config = dict(
    encoder_arch='mobilenet_v2',
    model='contrastive audio-text model',
    dataset='single English nouns, adjectives and verbs, spoken by a formant synthesiser in many voices',
    train_examples=78125,
    gain_aug_db=10,
    input='waveform_16khz',
    tokenizer='word',
    vocab_size=118,
    loss='sigmoid',
    embed_dim=128,
    encoder_norm='groupnorm',
    encoder_activation='silu',
    encoder_weight_standardization=True,
    encoder_padding_mode='reflect',
    encoder_drop_path=0.1,
    encoder_depths=[3, 3, 3],
    encoder_kernel_size=3,
    encoder_wave_channels=64,
    encoder_wave_strides=[5, 2, 2, 2, 2, 2],
    encoder_expansion=4,
    encoder_widths=[192, 192, 192],
    text_encoder_causal=False,
    text_encoder_width=192,
    text_encoder_layers=6,
    text_encoder_norm='layernorm',
    text_encoder_norm_position='pre',
    text_encoder_activation='quick_gelu',
    text_encoder_mlp_ratio=3,
    text_encoder_head_dim=64,
    text_encoder_fused_qkv=False,
    text_encoder_bias='none',
    text_encoder_qk_norm=False,
    text_encoder_parallel_block=False,
    text_encoder_inner_norm=False,
    text_encoder_drop_path=0.1,
    text_encoder_positions='rope',
    init='kaiming_normal',
    residual_init='none',
    optimizer='adamw',
    learning_rate=0.0014,
    beta1=0.8,
    beta2=0.99,
    eps=1e-08,
    max_steps=8500,
    batch_size=256,
    epochs=27.9,
    lr_schedule='linear',
    final_lr_fraction=0,
    warmup_steps=170,
    weight_decay=0.4,
)
Rows from block 3 of the text encoder of a small contrastive audio-text model, named by matrix and row number. Rows with one number belong to one neuron. Each number is 128 + 32 x the weight over its row's rms, rounded and kept within 0 to 255. All counts start at 0. Numbers have three digits each.
After each neuron's rows are labels from the 100 texts, of 14848, where the neuron reaches its highest value: "fires on" is the input token at the peak. Only what is clearly more common there than usual is listed. The data: single English nouns, adjectives and verbs, spoken by a formant synthesiser in many voices.
# fc1: MLP up (text_encoder.blocks.3.mlp.fc1.weight, 576x192), inputs 0-95
# fc2: MLP down (text_encoder.blocks.3.mlp.fc2.weight, 192x576, transposed), outputs 0-95

fc1.143:128121121161106096116146112193107183056185115130083154161110143105207103086145112148178132087105129130167157146136108104085143136143091102158127106137130170147141191131123152130122138133096167125167148120136115137170096170164079130110091124122127123104096124139039075081165094105193108152
fc2.143:120101102133081141134136092117094200105117114065129137157146121121146160073176094165152087176128141139082116205111082135075181109101169110147123139162150226132071170079107147160089081094084146102170103131103134091130083131117087095143093161197132141064109108113163163149141141129156147141
fires on: "dropped"

fc1.349:137091142109139078147133094123104143129168064170084135131149166148132081153124133170102131138146070192147079186136174070125128159120093087116131096137114117153154131130104166092055138157090120111156174148145105176152135171141109107150089131130130151119123131199097122139190131127152124173
fc2.349:143112126153157083149147152116112102153134053113095148121131168146082116197078119148036158117200076131125124122125189139151106105133116151099126131099110060132167102113183109100130157172138092108108200119149151144117159151169157120120113128071143138159152109169104092141106124125139074115
fires on: "hill"

fc1.441:120119113117141145186079036111097124092142117121117122110136180095177075149102120126145128127133113195143117127168142059135099162129047086153127114138129171162148165154139189121082108074129127091168139167145148108144098169127089125137142194156126154160036162136112121144189161136126185229
fc2.441:091068089161127130095161125125160110122121103099112128157103182123146128109114112116109155121155132130144069150191154116139066166165144126207176114100123112154130172120168130094068145090070081163113133154095196099128137149157123188133133122109150132114164124136123083150174135102125187143
fires on: "hill"

fc1.184:137145158093155120060075046147153069081192114160080102128084185124095102069134135116151205116102113130177113111164123114131086166172138060124110119192117137131131147185142195077123175181127094116114145156107092193117134130132131139109105126091114109096142200143091099146178075174149138133
fc2.184:137135132160091104164100110111143120120153050113136090173115091105102111165122100149097114131177077109130159170107065130105195108100239111165104155083102081142111135096152142162144099154143145125062144059094152114109158126187129118119116088123076102085224099145133164117125088096184129124
fires on: "table"

fc1.237:181139139092142131189090100112087111110179142105101115156148163103129095155125093147144139088164048131125067168143115101177119093104091116101096148094124155212149125135118137156142100205100124137140113116098158122062185158131102172140146099188104144109117183105113117169137057163170083149
fc2.237:101150159146106165107157151073125122163096162128151138125080070113130101145077117159099111158145152107144187128072123143125165075139173139124113113136097102071163087088103124119185104129185151140112131105143076113106133051133178127139123092087134106118128096125170177078102142077127123107
fires on: "king"

fc1.113:160130150105113083066070062145122091105199091179074118127113167098132091107131141171129165122110092174187101163162111101136107140151116082100108109177108169126161156154079182097111110163106134132141151122105077199127114179134119114158085140112082121109143172133092070122179121148154122154
fc2.113:174102108110147104171136154095109097114167091145114121136126172115108105181088137164101169136182046146141114166092132130151129115146161103140108129066076066167196109082161148103152124167159127157100184116149114151114118153180155152107112074123115122119149118158124101099151109077176080132
fires on: "table"

fc1.102:104110147138127121106073094145082119097134165144117124134149113088156065075176128174130138129124113180148124160140102043099145134127040087141133110140190189162140154155072156174148142144115129085176090139105150143122170183123083124125066121191101178113112166144099109134163078123160112173
fc2.102:146105138128118092121158118096123163175112170132180109159154079154108125187166116106125094189148169139132157189100172150087200114133128122156092153175172134150102123116122167175134075156098085101165081096114062093151120072112092076152200129139154124055104079136157163153167145120155112150
fires on: "big"

fc1.150:165145169157160130094116085159082156096159184110114100168131104112142055120157103113136147095090141187170100118137113072105145109148038093110127133137176202127103145146092169140160128195076135098137126095091105106092161120130081124151125095130114138071118136116133144122167100102142117191
fc2.150:110129213116093119159163141122125120168144146138132122155123121135098143138133139132164100133134150094113139137094089146106171098088136119142063178155139179133100095086105133150139098151084149092117095096058092111086132100141116123171153082117089100019147102169152135146142109104162155103
fires on: "hid"

fc1.363:120091067100117126080117104110078159127137080139101165099103137087144137116141161161127182138103106187131101163117221104113088133211085117155139106190112124127144112134084144117130114141099135158147114189173081193191129145106114123100082151207200182137111126144098134083154161107105134178
fc2.363:109096144093085127167176118162125081154159110144113088129127199096142094122108111129149155082185067103134019139144102108186129102092112107140140138077078162166138094072132125103161130141077116106088106157098187115094112177136107175148145086151049133094126157104125114162171147101144127115
fires on: "school"

fc1.421:112119074144142127118107094158096159092145142078105116141107128127197098108154102191181159099124142173201157119129107088084132149182101083202121117137165146137138199160116153099135114101101142149181105115115151163149138135126080113082107116162145146095111106143088111056159072128144082162
fc2.421:069129100163058147059095099120100186121099148124110133167064091076126122056180137169145146153063194177123141128116094104084147132169150092131132091164124187091112153103085164104113059090077162165140116131095104142140090118149135137163109144138124136089123136090165109112147161146137174146
fires on: "dropped"

fc1.297:148147130123113140147059124078107095101167154101103121125132137067134102101118109143137154156162070139100078151190096122171126119070108130119109107123097160195151174122150136148114085161110127132172091113100188082097165170129124160139141133154091148104085192095098134153115086195213096133
fc2.297:123147160153128143126165141128159134169102158180145121116122087157094105143094137119134139112118139123152156100072137125118150096195165136101164121134086078064148066130124116118216123146204164147093143112147085159127136066114216163084128074094133101137130102115143160074118153077114113096
fires on: "hid"

fc1.396:141080166081178068151164098157070099173137080182178112127108151112120103148166134095129096124153176137182113176075144077102140135120097109093092176118122137172160108121080157137147123188135126120156106150108126163143148211131117093164148099145090173127149125175104133175156128110188113157
fc2.396:139152103153142164066109147132146166122036104129072179155113113144065140115139165129111174088071153111118170116123159109092044100149136138075169098126095101051115136151145119108110131104131142200081176138121103145131185085150182156167086172094230123150147120093111108093081172139106132133
fires on: "saw"

fc1.110:145154101125150100064139113135104151078171103146105147167114194116131132095129201168175178129102150170210171110174141114092097169201120123126122136186121124081147109133141145064122186152092117123105154177110062178133101116103148138110093122093140146059147119167138100104174155136141139146
fc2.110:173101088108154110138158118099120145171141191145175152111151091145118115174101105107113151107136094113103108143093124120154170109099120128088161119046109087142142056131094130149192130187155106142187094088159102126133128058094130137142156061112105119185082147115140176132099129131077095115
fires on: "<end>"

fc1.516:087153109114114136089094091092077131124118172081122154126051181087115079078124115191094128159161115210155170093131121069119121129195107098117141081144139107112169115133162153103152138108129096111099140186124171138082154057116125123121114105117172166128064157130144122109153120108115138169
fc2.516:127075087167092131103159106150139210129112108121139119176115163127187132103154134104193143101141145134181086204139145118078112152129179091191191127085083151105141169131118145142093117114100174158176097117139131101141091164108148163141096147150158121131136113101104108132157150090084138146
fires on: "shoe"

fc1.177:145176131121210092175086109162142073097143128117088099149135121132118126213129116118140172083147089113138111101188179089139122167154098136165118149133161071163125179168142121144113158165108075136117115123134144119104161170122102067092135148126153125118074162162040096138120107167165116130
fc2.177:154127123138097149092117072145090179115108116090138154124120108100168108137111096145153136110133100158094154167128107114104099104073121071131105162136108160104157164094074186135117092132144154122151099159148134124133109157074135113100120132214146162158090097094169130160131160129138122161
fires on: "hill"

fc1.280:149163125081126091147111135085143096078194097113105078150125169147130143135144166149178149131125105122162165112155136142106117144134150133208090175104161098146120169125148137109095152135111081172145117120096120157110171144121100132077081142100145111105136145179040097101125047135130145138
fc2.280:111100095126104136103167199126105178175134149121140139137133125094151245079154095118129124132105137099100082161141089189124130100114132217130129112109120165145100122081075029130115089093112151138152083161117139109168136144098121140158131129184099151143155089080151111147126165112115128107
fires on: "<end>"

fc1.519:143147129135165105111118051162076117136117147134143102168141128102132068186166110120110147091111111204182124134129157016125129160168015081136147147176138153124114128143101207139152104161088145084134071137107124124138179158057113105132165108159133151135077140131103102140167157116112123228
fc2.519:169101160206096096165159119148126134151095093188133090168122141150100132216086144105101116088167114129139116201074117140121160083111199122162113166075099076138124104071154128143155046183138156128096119099092134104090176170134142114113173101120138108090137101134169107146117101068175111102
fires on: "fish"

fc1.128:126076114111149081152138077094079127135167055156081134140130165130139073147147157163102152136110104203167089185138187075135125168126085093151135127133131152148149135155135165146056116141102124125150128160157117198138115176132083114151069162131156155134086136168102138132190134107136161196
fc2.128:139107126137178103152126131129106084124133065087071133147139189147099125183090102140054163099196078123108096094167194113148090115134104154147123162093131086156140147131196110132103154167082064093099175133123212136103174182166119119103120117103156152140135144154085100154102121148165109117
fires on: "hill"

fc1.542:187114137109225060151131064133085103149121088123134110150104181087109083143160126113132109108138135195161074174139121052112138131144079081105125143123143147180155103122166141100092073129088106161155130135109152160129138158116100112163187149143109180115146159141102115142169192147189124176
fc2.542:137143138170118159089087141132085164118076093125055194162114131099078153103156127189062128125118133123076145130156100135117066078133142142099118123148115131093130133082152080120090076132118192161110180130105135139112154131167169111193094167110186172123109121079187098152087162179145100098
fires on: "saw"

fc1.331:125096112031117136110092062117133110122188135133103117096130180123122102042112155129170182171116089141139128116179120112138096185130127081142125109169114144118151121160125183079124156127116104128105123213138122157135120133097135145100120151117113132133141185112122078150192103171121124152
fc2.331:093119127167108118133140152071174093124134104112118130135092090128122119127115128139100141169149117109124168129069067140112176116128236106144127119108096081139126117124166118153149137120145139161092171061134137155096141085185129132124088093078085078106228109128144170081120083081150163096
fires on: "table"

fc1.273:139153134097141133081068045133139073096169121150089116118101163107108095085114168110181209104126136129195136096162134113128096179172118070130133142193126139116143139177142189068131156166122077119109140181103119179123119123100133140059118148124154112111142179122106105127180088161158135132
fc2.273:145181150183089097156106134108139130123150074129142112161135094109101122148093087131114118143143100105120141138110040149135181082118247125161094142072117084142107132108152125155147089149141166123071143052096165117086175135214150121120100097100089089109210111127132153121121102101195123097
fires on: "table"

fc1.165:139109112153130095134137130163082176091153126063165093191083147107164124073168129190188099161125168165173129173117151113078151131140143097169095155110168167134142179105146136114103147116092128107143118118095091117136079117131064124143095096142140187051152097175136128127185106109200137164
fc2.165:137114137123130167147167180126188113104119090135113113145158144157112196139131137107154100116151109086160130135150111155117120138122209146146179159113110129123088116093165108123128148106117133128054159139097142140116124131115131139125103120128083067118224003124161145114136128029108151046
fires on: "lost"

fc1.474:129149102122101146100098091165127106105151175143157115126110129106145066078152154112179194147085167117104121127135136129131134163167126087140112101169117163157120167181084156165161083175130116161127090125145080132173123138094116122129152117112119121109117157081083147106154145148168135136
fc2.474:075139111150076148136115135177188087100151152110135101105111130128165126069141086072127129115126143118097082103137045139156150085116132145165136106101118167183088160121137112105118086070092166114120141126115201085156102168207103183147154106119037105126125154098114087113127148131178166136
fires on: "works"

fc1.389:122127124130120140070090124125060138144110146108099162111057118093127097098154117178105130136106141203123158115115139063093085125146059109108126074155142125132161128130110134141144086139099092136133103186133155181133166121109095110137124126177217189153060179125143118131106130159131103187
fc2.389:136102154163087114112178128154139158138119104149118075202135173143147138107150130108154101091152151116152088165160120113084127155148161147174150150077118147124121151113151108107096131127075172130098115120047144084127128149113131164162138125140135133111148124126132107152139137094118168124
fires on: "shoe"

fc1.462:091117143117141095138124087187104130129124113114151083133144095141153088110185131142136104101136148205208151133096123035064130157147046103142150156145162141125123134156100171145147143125121142063126068135115158138153156195090119122126120094187130184149135129151097093119164071109145145211
fc2.462:202129165170105093140142092147113165155103156190162090189163100160114125186118124092151159083110145143154115169105140121102189107138162121161134157129148096113103119147092158170170043182156170146142068079101062103129168122095160121098189100124140089097089117125129143109142159095116122136
fires on: "big"

fc1.299:143083096072104112148158128139084160149127105131185113148181124128145112104196117133156100146134062158128121218113134128055164109122147126133128173054187178098153113125119173099114093092102148113162099159131103130154101098080145099117145102229150172105147104174147146111189106122098118150
fc2.299:171186129183120136172094165098155148101123107139110130165155083129118198156118071115113137123124083089097110157114091195138135091107196163152141126120129077141109116104161089167140084136126186144143130079096123133106143131169148123105109111093095091112183010106148159093086154077171116081
fires on: "ring"

fc1.205:079176105129108130065081095131090131116120160056106142149053151086129078077125109184104140140138130229133160092147143071111092112173082092106123096142134115101160144139163140092147149099090094127096152186113158154119160088107119124108108114141183170132070175126142127103133098140115131176
fc2.205:143105116173075120081165113136137195139123131151136117189114172112174118123143137106178146108120162140181086199154141100097127150140176111167170125075095147104164171119125152100110119137123191160123107117102132079140116155105144174149135126132156126148126130099132101133159144100105144137
fires on: "shoe"

fc1.497:158177105133172108083055091112098135093221166089114130151112115113191103113122126164171181110078144179144133110173118108112106150174115108160064131178159102158141147201102154099124120139110123146171071108108062181129132133142075113082132138138159160086085158144070093097133101211161094164
fc2.497:122191150181124132087086116103089123137134166105112142189042109055113106131123106154124150104109147155144121117149113109132133097153117121127098120144115123126150150104099151099157091170089130176131125085054089136075197132158147127155138085111132145085127149101133066118129134144166130129
fires on: "king"

fc1.119:173125119112139116140072071097090105084165074136118113132126147097129107134126121148133138149117093167129114158177144084149096188160123080156105119180140162151132189161157153122079102150121109118151131193119135142150136166119123107110106171154151156118095150145096120149206153150164140176
fc2.119:149099115109132067177114107107112100090142066126114068167139190122126121143144121124116152155184082138123072181181103122132122150149160124217110158094135125161120169126204136129074114118098102148094145124096214119099125197165120153098128145163116137084173137137091102130164123139173147145
fires on: "table"

fc1.12:174123137121144120109120036157077143139129141152140123172176108122112058163152115107103126096121120217169100161149158038116107128167021090119141130165140167113127102153106198149148103176073118083123108155089111112136160127096132118142170128164120160140123147102142095146190145135116103244
fc2.12:144115185198121105152168140137114116155116123159127089190113140141098134223096119124082105114168128119158136172094143131112138072114176137139119180085117063154126096082158107125164070172147129099118119087083130089075212148120127091118157094113130116105130100159181128148107086083146098106
fires on: "fish"

fc1.227:143156152129112092158062083107066123122181135098123096158112149064120071142177086205096119119157074195154095143156101062128154118112094083090099111112122139152141118121144147114153101166100129091147157122076137101095155169141074104144168117144098197142104168117131077157158051160146138155
fc2.227:107152167135131140127142139089127086154121187187145129101078098113133101113120175171101080176131201146160139096097090117142166118206184100132110083169096121116149116110138125122149071134164178158093112093119090131125128108178185142156156113080140110100135117120188142070127140118144140125
fires on: "hid"

fc1.479:120110095097078099062149127091082126164103123152166096086097129126144083048177191149127143209163171177141176170128109103088145141175112106134135092111126102103194104125119161064099127069113105155142106149128142138154131116105121174135163167125172197181159148135132128108161100140086136156
fc2.479:171140177154119108153107088087140116114114062148094100179153139112087111167108106130103105138163089092126131187140101140141132104127155126141105189127097134122118141105172129198119089180135161140121150082080121112069172168163158109153099152123116093079156126123097171138121147125182096097
fires on: "ring"

fc1.152:136109075121117124084081123119134138134113130157140128101100084076146099088171170115123161175055167133134159112124179129120103190185091116149123095185136170094129140193122158111142100125121132132137111207141100170190107144087127105147089169132179118117107160122065151086163161144118147160
fc2.152:087147164151089110118164121125148092142131171181148099111094087113112101075172164139129079205090199139136148095092067131103181129171127124106097104129127166126121092102101132064155101087100137128109149132086059108124092073141108122197168110090048100101138145132150107093132154130127179121
fires on: "works"

fc1.71:134183126146140121126063070143126131069156142092113169118114129158187106138111142120186196122124170167187125065129096105138106160195125093168103129185140086160105182182156202093100155129119137137163100119131134174151112112165133131062086120098119116120120151137102102083160069152185128182
fc2.71:084179133163139156120086139071149076115149156093110151145035120128131116136100128117135195125118158143131125049174147111151065143127124123137113119124130075152130170174141151090123168112101077194116130126100136171108167108197128143126142098055116105148138155132098079084118111151137173124
fires on: "king"

fc1.233:145139134134153109133142063143087133143117130134170096162132080104132050177149110108115130092108125199194125155131163027110140136148052078147135154152145147143116149161100212157158103160103130099136061148110147114134173175071109116107143109182135149105081125118103099140196145126117111224
fc2.233:169096169191084108151162122147118129139107107188158056167135122143114127203112135107123105112163130115152117197073100130090176098110215117168126154101109100143107105086127139133154011165168184144118111079104109089114138164129142114128175100140105113100135096127180106121128128058170128112
fires on: "fish"

fc1.176:165188136163109129119124098106063156050174107109149084182106109073127109119123128204153114142127109147144152100180123104083115115148155095141080159144171128079147179121143127090157166168098153107084158153108109091093114118126108106102124121129130193063129118138146063127151109127216100141
fc2.176:075073125083187101152136118195179088180144156169121143097156147171114098114156171083129157105120138090113069080139144140152117193182114129117152084099114149183105034177141128097129148094103069133093150176153171131170069117162106152151163100105081118156134146144123131137135166145072153122
fires on: "hid"

fc1.190:185144093129140088109093083133093123089191100174081148113083189115140107098117113203115176113113066179174086141138121108161102122126110075105114116132107113141160137132091182090126096192120135173187149114134077177148141168174118125140091099111089147138134151129108089100152125151171087170
fc2.190:140134131132115085146142127080115095153152084146120122109097179097095094167083140173071150139202080154152126165091127132154137116131147105127113132083060057128202092090157144075154120163175139149112188135163111165108114144162180128151120130096129149130153113139152097092155135111150081122
fires on: "king"

fc1.272:193114094146109155161067096094105146116110072122112141122155138108139128180101088155061161102194049157124080198138144115170082131123117110105120101160120099141148155110164148142076088150168165112148150121152166126125134208158159108145099136121123166130143113119133096150139167114180087148
fc2.272:089119113154111170099174212168140150192101155136158174094132121133145168113105132116115125100099150132120155121095170189115122119131170157092165087120108118112168062138092089112161115113188144102133112157175122111157117110106143143122154123118135111231108079114177131117098147107067123099
fires on: "hill"

fc1.88:123107098130136121107088045165146148116117117123101166120145127182130085084120164137111194147119125160190130096138167115118111203180113066161151119189133088132135154205183212139115191153158117121112117128161154177183113111130147127055048139114191129109102161151094141088170051140125124167
fc2.88:074149147140147123117104136020112090146138143072139139141054077120098123149141114162084102190145165120140212127120128142111115103094124130138114126111147092171127133123116127152113146132113044145144140121115114113080180091146101080166122102083103136136181122157095138130112062113133127107
fires on: "sailor"

fc1.304:109141137125109097137079080137109121143167169128140076135120099118187072082167116172144125120120112183172101160131105074089174144201084094166115156164170158155132149170096175155151125133117151120188011106088146148130140146120097105121090096175104168106112144133128083101148093146158103209
fc2.304:129098140167115090109105107106108159140137151135150098213131062128132103113159114110124154143096181142121107179117128118088214121159140115169120124134171145138091160136107147157134059144078119150166074069074098114121139079140097115157172107116125095063115130114116127108136131121156152155
fires on: "big"

fc1.514:115126167094126087166085069109114087055200137153145086092130125093153036075149119169105134153124085210161128146140082073108179183136097072116078141138168149151130133152076200111112128163143109108137091112122124146118092135164091119109128088135070162125131162136115134147210063149159149206
fc2.514:110114106140138115146066139068160094085136080102127122123103090145123107128148142142101150192165148125154163134100126130107153143146151122194095142161135098161118169152182145160087142131140081155137144079144149162096123127194116122110092148078129090060158125165081143064141068115197153155
fires on: "big"

fc1.362:163145080099160153121081104119098105088201141128079177146062141089165106111087139150187177108124078137139094132127125106171081122129102071154114109189089138173183161143114160118158094196135122169165104144129078171101157198139129149083065117177146131127098154098094112118150122123186075143
fc2.362:167132127144097126154137142062125111153147100165137126164120156080116117168045102135113177115149076111120102173126105135176139098113181133139116118056029086111186107100136116117183085165168173201104151106135096118101138126149210187125123095119112118140140127063141116114119179095145109106
fires on: "king"

fc1.55:154146114067121139126090066074112085095176119117108123083131145089148064075157147153130147163100146183140129137176112080129101192150080072101087098179117175152151149165125177114114125122119085141148132182127108151180118145098118112139096157127147159116112171118101159130189150165167139181
fc2.55:127092092090144071200135123136108083088145070079150079118134129128136100141177096131139152180167078154111119126123096111087184133141139121204102139088154113183125165105179134124107127092111105131114146122117216138135088149164107129055118108185104150074145119162118149094179099119218166156
fires on: "table"

fc1.347:115092066101133136104106115114091150134137067137071181098119169111161132129130143147133198123130090151126115150120202120130076137193103113165146089183105125135135126144112143101113125117104113155137132178168120212196119171127112123094072158193189132134105126148103134074155174124118127178
fc2.347:120094132105090144145174106170141110139154130143112114140124215112146100110107106099181171051164053108140045128119110121162116093116110114151160132090059169169131098102112118097163128141082121131111104150093182120097120169117111210117136064167054114106134133104139103147161120092111123120
fires on: "school"

fc1.244:112081083057108102107121101056150147142089068141127116110120152140096099049153204167106119198146107190190138191107151106072134132139144049141147132143120146111155105139151192095093159131101094125098109145117122217133118100107136142153099128144163159095159114164141157113207091119123153160
fc2.244:086130168148092189124142148100168102138114098094099147101112125107109139133080116123125071147181111084094158129111080167164101098044118125123118164143093140128097105094126093170121131099126132098123147151111171089068136161134142122172089129111060101120165111120128142174109105107136146086
fires on: "ring"

fc1.4:102112107126146155073085113114101127140126152075088154132055132052127085098135126168115124142165102214142153080109127089122086106181070084132126086180141129118165144142147158098146124134081085123108154197104158157115151093118134116111088140128186191108073135117120107097152119137134109172
fc2.4:133085102182098113123147115140120166149123118138157087190100188124177104149162099109142135109151130147170074196152144118071133150160178093196172137056103137130132178124139144142090114116094143150152117099083166075141116168119117147146139131157151124140142129113102117142136133086093137152
fires on: "shoe"

fc1.387:110111066108096140081118099108064148134123123108131179103082136072124118068145140167097120188087125196120141117104140089092088143210076112115123061181125146127172112141116147110130121093088117137136103201140116189170123125117109116101118142162183174146090141144124140078146170125118141168
fc2.387:099092146144084148157147103117141122133143087116112080192093202126138105136138119134147121093203105117144084193116109105117137126109171108187144161084103171161119154093144138145091126114092132133122133093070172085071109160144122153182113116122072102107178119117118134144131114061120148132
fires on: "school"

fc1.503:177158074140178097093046087122073136103172142108098146155097151101176117147130105143129183100100120185140112128165140085122096137172058107163076134167145126152135161171121173109109102141090143138190107139113079168122156155150061104122140127137132162121068164143080088096135132186165105175
fc2.503:148161142180100130082067116091097137143121139128079161205074130056078136136123105155102159102121127135123114140176111120133100089132126127126102125143095126113143139104113135117135053181086154207133123111063095136069187137153166127167135116110134142073148134088140045132113153171159117125
fires on: "king"

fc1.337:170185134122140143100044111152131084069183121108059179100127187097117113061136135155126137102114104140102118067192091124171062151112065123071094091122085141137167171157147131106123141152107138122118167169093153149121147161148120140143078158114131164114091202106097078119112100192150138120
fc2.337:115097136107118141173179155093110118160144172109203096134090103117150095171101096126153113135171113134158119191071144130140196082110190107137136125066083102169158099080070137156161085128166105151179069070130108092120146109102148153104156068161083112146156091109141165110141096060120084127
fires on: "table"

fc1.215:162128118133170068151144080148108106134103066112090094171111186099123086112164132115112113118188122193174084178132120057100123120150087080109149149111143149172132126123174148111067099119090110148155127126118155141111128157124097119160153171156109204092148136123124134124164177149195107181
fc2.215:125165149182105146069098119123064170156072126116085184166118110093074149127145128195073130130098156141091160132134127111094097075134130122084106116150122121085129115090115107131100076140130183146116149134106110134114159131140174105192110167112191168128114126084173096175098154191146111107
fires on: "saw"

fc1.550:105172134128163118129066133144079122108179167099103112094072112103172115153100125146138116112100134164148168083156140117179064153124110121145103152190134120199132171148105125141115099101149125106162127166167119142150125180103098087108097171170161163176017141142112079137116120200160149140
fc2.550:145111112147098137120108156089117127094089106131147097131141116099099141193102137114137116109182062148154197159112173101091132123121111162124183112119126073093156113160161105141153149145153119111115136139116150155071157120039147114118129168155171123154107123101135166126060135089112089142
fires on: "hid"

fc1.259:118124084131113152058086124089038155151125147112118158135083117065128111089164140194099155184112144201121165138124139079102092132160080104118125090135137125124189113125101148119138113124123108150131123186148137162172118121148137107130121133167193193171089154107124144119129166145127092169
fc2.259:127114157178077126142138101146170122122107086157112081184133172141120119139133136097142100096170140128150078189145110097106125169125169136182151169089097140119100161127165095125075112115100164127087118109047168080101127170139120160182114174136120087106155145129104106151131136105124169119
fires on: "shoe"

fc1.253:106091066104126110102121100118104178161139065135099173115115154098138129129121153161109172107108086171145111155120211113129093150202085113159143092214099141129149120139111159109125120132089099119160118205154101195187130169103104121112080169189182166131094127156114126086182190129120113172
fc2.253:135080136089120129175181104149135095138163092114096108137151218126136119138086088100134166066175032111112024145142142130173127112101116129159152150077090138192129096092130125125136134140085094105120110163119197128111117183128108178111132085164068134126148133115114105166156135098134098117
fires on: "school"

fc1.388:117095102126108112071145097113117170115097120127132154151100138127164096067149136193192156136115136160193110170126154107045103109231161067196161100131120117129170134112130173111121099102108121184173136092157105184146117077137159163102086130130174148093138109113129150028198121139115127172
fc2.388:096104124122088143144106136095182148141094088077133125112158077128113155110189087119112082163162128082095171154085061165107150094058162129148150161105129143145077111102143099224083127059132113104141126121101184124097113112152129121173078129138088084123197061125157199133113105075138148097
fires on: "lost"

fc1.395:150161148123121134103059103166122115118151116158045152114141176098105122080136151133118147110087112122134119114163095125171052150129038132090086097150127166124140142189145130105107126145101153104130174178115116161125148186148125125159084173118138131120114185146040086138126120184122161131
fc2.395:134138139110135155160167126096132153122142153108207083119127083134163088140120095121178090158161100114166151157067092131091193085125179085155126149106112140148120106117087155159169120132160141131126072088127109105129123081134143151069133070161098116120130095113166190102168106047140111138
fires on: "dropped"